{
  "dataset": "short English words printed on busy colour backdrops",
  "vocab_size": 30,
  "norm": "layernorm",
  "bias": "all",
  "moe": "expert_choice",
  "num_experts": 4,
  "shared_expert": false,
  "patch_size": [4, 4],
  "conv_stem": true,
  "width": 384,
  "positions": "learned",
  "residual_init": "zero_last",
  "learning_rate": 0.0013,
  "max_grad_norm": 0.5,
  "gradient_centralization": true
}
Rows from block 12 of a small CTC image transcriber, named by matrix and row number. Rows with one number within an expert belong to one neuron, the router's apart. Each number is 500 + 50 x the weight over its row's rms, rounded and kept within 0 to 999. All counts start at 0. Numbers have three digits each.
Before each expert's rows are labels from the 100 images, of 14976, where the router gives the expert most weight on average: "top examples" is what is common among them. Only what is clearly more common there than usual is listed. The data: short English words printed on busy colour backdrops. In brackets: how many of the 100.
# router: router (model.blocks.12.mlp.router.weight, 4x384), inputs 344-383
# gate: expert gate (model.blocks.12.mlp.gate, 4x192x384), inputs 344-383
# up: expert up (model.blocks.12.mlp.up, 4x192x384), inputs 344-383
# down: expert down (model.blocks.12.mlp.down, 4x384x192, transposed), outputs 344-383

# expert 2
top examples: the letter e (73); bold (72); the letter g (35)
router.2:494406478519516511490549515494452539536600504600557531421521520536471413451490415411429563431530567451531513514518533472
gate.0:578495566508498474483452481539472518520453575496524528575462398480406477488507487530499433516539502532521502463527533461
up.0:575546528521557470502452565617511491400469531515522476431542591568499482440534554535448405476472522509419416475541485454
down.0:512597509484511501525548463407478465411506584592545513521587373531373435583542458481450518563478469471527576452442521511
gate.1:511572468480457564520490520476509512453505490571474458466440546306408517529433484617469548505509525537494550490499527480
up.1:486554569438462517526465496536424606543553538458499531471476533509516518440474490555542533512484489567456500456528479490
down.1:564446529516428488464515428441554437499456461397522486492441480464502412521470520451429479411407475455528482490494493623
gate.2:467485546521462458521641567527404506543484574479509518424472484558492481509516496456432455435543543472413527583549499556
up.2:454478543537478545566473495502466578498537579484406574551523476457486474520426494516496544526532519628568485547497555443
down.2:519512542472577570541424397445468519472513464463460499451561460536541414526456519595612508476550518490476449517485357458
gate.3:496544439571496517475448566535423465496477503548415464510424438505572443502494456534546418479496549578493488565469443415
up.3:498468459509582554458426400425482522526470573422533518461580618472446475457436536524498409588572563524603539529431464501
down.3:475516541512492457523522512463539478454542466451506494435396499552600534551477453473521518499508555476479573582444535438
gate.4:495476493531530555505491359440455462523502530576440509525495502521529517510416538571516569497496570431529513466547498513
up.4:494498439580463492568518550585531403461489428517432551447542384623576400550522465447575512502511498560486467506454524482
down.4:545501457454498556592494482532584535483513560522458501559539517436522464529507459433391525532508531553499628447505501490
gate.5:495445523568578457565481533541598578526521478506492522420643483479517632470550470460550509479484460462449480438498516462
up.5:463558450486530516500514551502515501491522521476503508455482523506550430480468482467439558437460503438456516598535446477
down.5:488520445587523454438482461513625490497520458552541498467560472443430448526532501440514563491450579513395520477596401460
gate.6:564491520456543455459443542395460475477484459572465512443427566533506441613506516531535500452505457452600490553495502446
up.6:542510593600541567445543525432435484487340524481547566583432463504592532530516535569489454556507578486543512446470614548
down.6:526497480531552540532459516526486578519470547496461476496485536508571562462528491509463540480525525418456480576427577479
gate.7:439494478470552538430477439557521579505484452532482455476467469470436429552551541477532422493533480561512500533499474539
up.7:500551466529500503428542500393522515524513466489540415578452506500424511445424432484552500598518484558517427564467489506
down.7:543551546443449424539523413530536451535530506544526543445531517581473484546477524574546550490561517546459523594467457490
gate.8:456586502564433461550460534553584495533347549479445427511500468553522489556624482503400431419590455513556467425500506513
up.8:483440482514499422507509505559494536536507452526477458453528550498453451522496341511512468515554479457499646440467620448
down.8:547474438474583527522432555501483490453529460473474625487415515494479564485493480449489399522424507557444499536470526489
gate.9:512522473577504532541519576522419473459527425519566584446455533521486558496564493580531472478477536562526594534583497506
up.9:470457377449552473453495507547532534586516536489478480568486450558489536486437443590524498560508505463416562521409576567
down.9:468603608523437614432416544488501516440573492480463479495593471468495486465523523483594517560450531510521486415530464541
gate.10:487539492516517502529445512479580430577463514596449432505437580503547520517523546532597563547515549500478572481505574479
up.10:534538510528549474532487472499441500501478461485480498510521517563512546538418559454438521591513523543518562532447544492
down.10:598427490497485420427524490511540520501540482481530473438400520512487450504505469477545486451477442474548421540505598543
gate.11:554457430554409426563562503574436568456477511510544497529464467523452572543515430455423512556576478464487461498460559473
up.11:531478575424401524538560546448523488534519562441557566548509368446551507433313438441386402467427469589536428463471485463
down.11:527532520440469525477530437490507440473488421505569508626416359511410514485495505502494505505545441509565479401493613470
gate.12:416476500510439582557496555477448515509454502450530458579447474493616540552507515540523582422536469481479525475540469363
up.12:503612514422468525445412461449534595495512517480430437507454493474483489473569594562492484521537531475421552492430464513
down.12:516520490471518526467445507509525545486474466541524427458565459573547531572520549458476523573448442463484435448512440489
gate.13:576536506526389405493537547402463452542575531621426495505457477450472430449472552517469493438519597519493511562382469519
up.13:453541421455572494565489496604536462463492525517452524552463487532586454485527504560509513548436411531532502416453440515
down.13:480494489505561503519487546508478572380560437496473613514510423558452492474582581511477476544565448424521559506470596492

# expert 0
top examples: the letter e (61); the letter s (57); the letter g (48)
router.0:562457537482502491571417479526589520492505511520500475562497600550363507466567593479546502596499590590527498529444473611
gate.0:466516541410478518640586526536551461530505450440566451542523517542560391526504612476480466492442494477500486589467549443
up.0:540561500469442538385486441541514488456518467423400568531466513394597513448509608420457449599484503497553593413519454523
down.0:478600460412525494498606463517496489425498431416515539423511475490452508507455484573499524511501456457514415474521419576
gate.1:511491468434541516544438488495500503533452476402415476494434502460434607462447431525550375602485475562555458507564494453
up.1:534611562571399410597562574406525558571481391469441431386543546489477495394503446377483613519514466528507517575412485448
down.1:503506530505509581510538468444382487483527481428456466516505500435478501400465492602461527601518478424508508534596470517
gate.2:508537524490555554529500497439526511509550548508452514560472565515441526503490497495484432571546473492486483550527488547
up.2:484577468544417486420446534525535516412534486529474488509473486457541484442448461443563536448406404570578478560519467482
down.2:535519570524462463443445514413431553445524496422509491560547531599426543433524460587480526532462436605487492509478485546
gate.3:451460497471595469498409456540448478442529538530486457442501560535505533660539498544417510410606552484541524482540438574
up.3:562488490505560454514471539552490563538591555510528508550602509475487518467531494504552441517482518490504575510487507408
down.3:458544481504524606524433558460511488595496489425549534620458475430507546470544431514450524490492528564519504519493509486
gate.4:463530546494510470530524513465490473447394479471501509541464521558472425472357487504461510525327551528471514517563518401
up.4:506560479465487582452501539444494459450479452439431521477601503547451530539544473584515499478468544495500541632501504532
down.4:568540449464560544485473431419593484449445541484509545492457561482488567459474505437498523453451478451511425542487533574
gate.5:424614484368445501449448472472409515526564527522476583525557495552448441610305507442445510521521524541482504524518429506
up.5:489486570495602560429541497603415601370600475448522527611467444555440520534596548643520386599550538549437502482470565554
down.5:416458551511489559470552477621570451493433416528532509484506587490420471497601428411494462494466591523513432442567480587
gate.6:417538537487513569483613530460505585546499406398447476549435498422503517491493508506510482492494512419553507565510426544
up.6:561471486525536475405449567484497532601492465504480430539447479492539518485483427552535531580477502498442476584522588613
down.6:528504542419522529484527517495425529460564445574527539511500499551431399473403526462439515505402477475421461525428546505
gate.7:494538525527400527431573502500528497561502502518491460445405485455451535566453566572473502430476527457462423468596343456
up.7:459527520488485496489538521388533580510500558445509576580507503595534608501525517442440499445473497561483493447604470464
down.7:476522427520462401462544502484497521441551504433515430560543522513510607576536458523406525549508513506481538481501547496
gate.8:521565509488478498506419485477508539446501485570516476558573489446549527427473449580494463535522568506601491555499490576
up.8:379379501506514590475515396621418533422537386457465470486437502533580414580556511489468477534527425535494514575524552466
down.8:622467508510471473493570538457457408463515518521609501410526478498478498477426502501531482524551468500397491544544542591
gate.9:531438431491484482499488524612498485443509528520529484570605514529547576520503472508466480541451550466486482504481439400
up.9:527500570450442485537407417523385538531647448534545470477484557479488496447547572479478501513491532489545599496407513453
down.9:469573530443501527490483456477551578495503539548511548515506491537578467498457584564488487460519477500401554445431518542
gate.10:430381456463509484446485554490613627498534538556503533389540501525581460478522540534488521494571543522421501460498501513
up.10:492484409455490591448464481544525521492586526404529558433491436496555514492452416502537459457592456562489497567449380566
down.10:520503476605605454454529632521485500422570438579503466547541567577470485425490531483462475583525407499438505472536587559
gate.11:456495471551556489549487473449505470425527531472565593521509501406470467528546499463493426487548460454515525510470540549
up.11:512444510551532542509489454512524525483501444478452526481536538355522543516504517514550532531531462557456519522508529425
down.11:476458444545458506469583453622506440469419437462436524489509422437502495395595475601456454527532483508432499435456416467
gate.12:489590427484487502498507415461402535555595584520510592473607457513452533570550409557500476480507442485537508473407578512
up.12:470526426600484475587518497475526537478518593453499442569462526543476572468586547498636530448465453488531438461413543497
down.12:449549518441509494492511475450552459466551486443516419485477422514515558503505486450399539559473417526565615496509514383
gate.13:519601510561551495538487504463521495534447473484496512497431538465501499511422466548499468371470553522432527578483501457
up.13:492500468500523524541503499469581536529431457538436581457455552404485461457455549618490465409525493612546503474510432479
down.13:526584533442467488533459441637446558505530588611475432518557563448421585506540471457440423558490413488573533552516531428

# expert 3
top examples: the letter a (65); black ink (26)
router.3:551415526622395483546580539590528466507497522491431616480442455549475515459457521557504461558524511514466383512536439413
gate.0:492492494537472499484550494565537493531475464522521525549512571505656489478386427490513531439497470472516551445489459489
up.0:471479443455578482542467500491433494544533425439571491545472584458537452529519621373570447554545537497481451455564455490
down.0:483476367451605509537450526508585463491484437519571525508436527595494538510559550565525494504433477436525528556489526435
gate.1:514551548517508531472490489512507473498581499406522567503559517525449534415485558517542407412461540584463512537451536529
up.1:498574474489434528514462508477461475528498547447450475575439539480540498411473475447439438449389494561391464463495484529
down.1:505523508476475571585448471537528427431527475535509478514421448548456431517531527475490470478556561570478539468433547560
gate.2:475488604496546477434492451505442472480609430399523542504379549395595522583481511444506602440414461537452534493465593472
up.2:463472452538521450529450522563483509469450475462445483481465488525452521610454449453486446509547444571464417557573489510
down.2:532464517427492424450513503553502419462576537479497506432552415562487536409461520433516467492524471502462508523455518541
gate.3:484503496565504521440553511399645504474539610449467520567488428475522556386469513472528516467448484547471492456493524472
up.3:484519526473544412510520492551532446612496484491451574483432429450476476532475535598533509556479523535613537579526499500
down.3:536452493569488462466544462484528572439515489450504508573495496560510559514461592491610540492462501450432385509475483460
gate.4:548573612503362547449462490576513458444457415561467521474554517477510459484524494565538661530534416423491568466533433481
up.4:504550541550496526484444564614480536515560453506627507523469419581442595553451533527557440446575495461472539439622542509
down.4:527470519424480538581571451379568555492529457491561626475483485457507435470496455446526550442433499531467510457523442350
gate.5:496544590521474442534498446540412475484467503564489547454450457545551463476526548537568529544465487518509452479471498473
up.5:578491430463500578538475484463544563416519569515564443533484474528467549467458492470501448534584409484487512595375611514
down.5:490550435466568465471393414550554540531465578493461516489517461512556453509514509438513552477532446420513452465553449447
gate.6:479550494476436486535588496523531491461552450456483544476487464529465486422424536486466497418622476464577566468541475462
up.6:463504504571598554531524454538530522450487579516498546499509533483436629451520448498490538530513497532575481446466543493
down.6:497543561607478583547536447510493519520496471416508539520477524450555466607470499456499442479500418546523515518496475444
gate.7:592468435581401397545510475523521616544594505470552424507494458512542472511594517520459462428531441459464419437529520485
up.7:571541511486477539555536457453413407582475416543455457469510544400585532552447436524520472450376481550455445478522553442
down.7:448490410505510568496535483565529490525444426422621500511431466522428546464468443476450494485453499483400487535469455585
gate.8:494464476455432487531466515519441471501478503406553507496551616536529582583477483504451488577508485471423568496439602539
up.8:496484429580553534502414500542552468586497538530526492559485535464544563595530525486569487541480525500446579403525387463
down.8:527420566601449493618456445550591484480421492551502523396491468538534430498528535508468540502446493472464455521627575502
gate.9:531535544485496421371533502418568486482510492457482529529506480451550462483416433516566525491448490378528518519477559437
up.9:404484494501496445561455577475535449490493581452430531465438420486514535442505448477501483533454563556549439557459413377
down.9:541395505514586462604508478454542455465481508535438531514521532511470521585499484424556430498471502539496544527508403554
gate.10:445474531513469580496455536580496400362495471515444418445519576473408499603415528410445527485535491480450472480417551502
up.10:455435540525479476429497480416506529421371508506514488533622535582475530536513471527489570475466564502530547485492428510
down.10:472542591426468524484463450410556492512505465503511444521483561537550421490441526539532469552573491536488542473478505415
gate.11:480552539555496536497580485490594523575497502555450528389586458496471451460485468555453561499478520558541612460515524425
up.11:432549443496466490496392506447387582508462462510594534476494454534559434432507510519541486431458530466475486511518436482
down.11:662398488596473528493535448480448506456574538501578465582464489556579459504420529440558539531556430486420499542468538381
gate.12:474613442410480539501544446535491530430438470557599472575467469483549493601387474488605504531431493524456444496484431506
up.12:438563521560551562494450440547451476506515459553565521523608536554497417584505481561568521502551516452485473530560456537
down.12:478510513503516432480498446434536502408508485485500554522484576556437445480418434516479537534468541490546431486499475469
gate.13:587495478541499486499399474537477537487549479492519527477512597541538505510527552415432462557379428489481555554564474429
up.13:433500475511501502466437543489564542498520492582504420425492446460585524473520530619518564575482522566475491498453543558
down.13:477529504507483489521522586500457513493505559464549538525432418486502440449474568536452520447530505504449519477510393419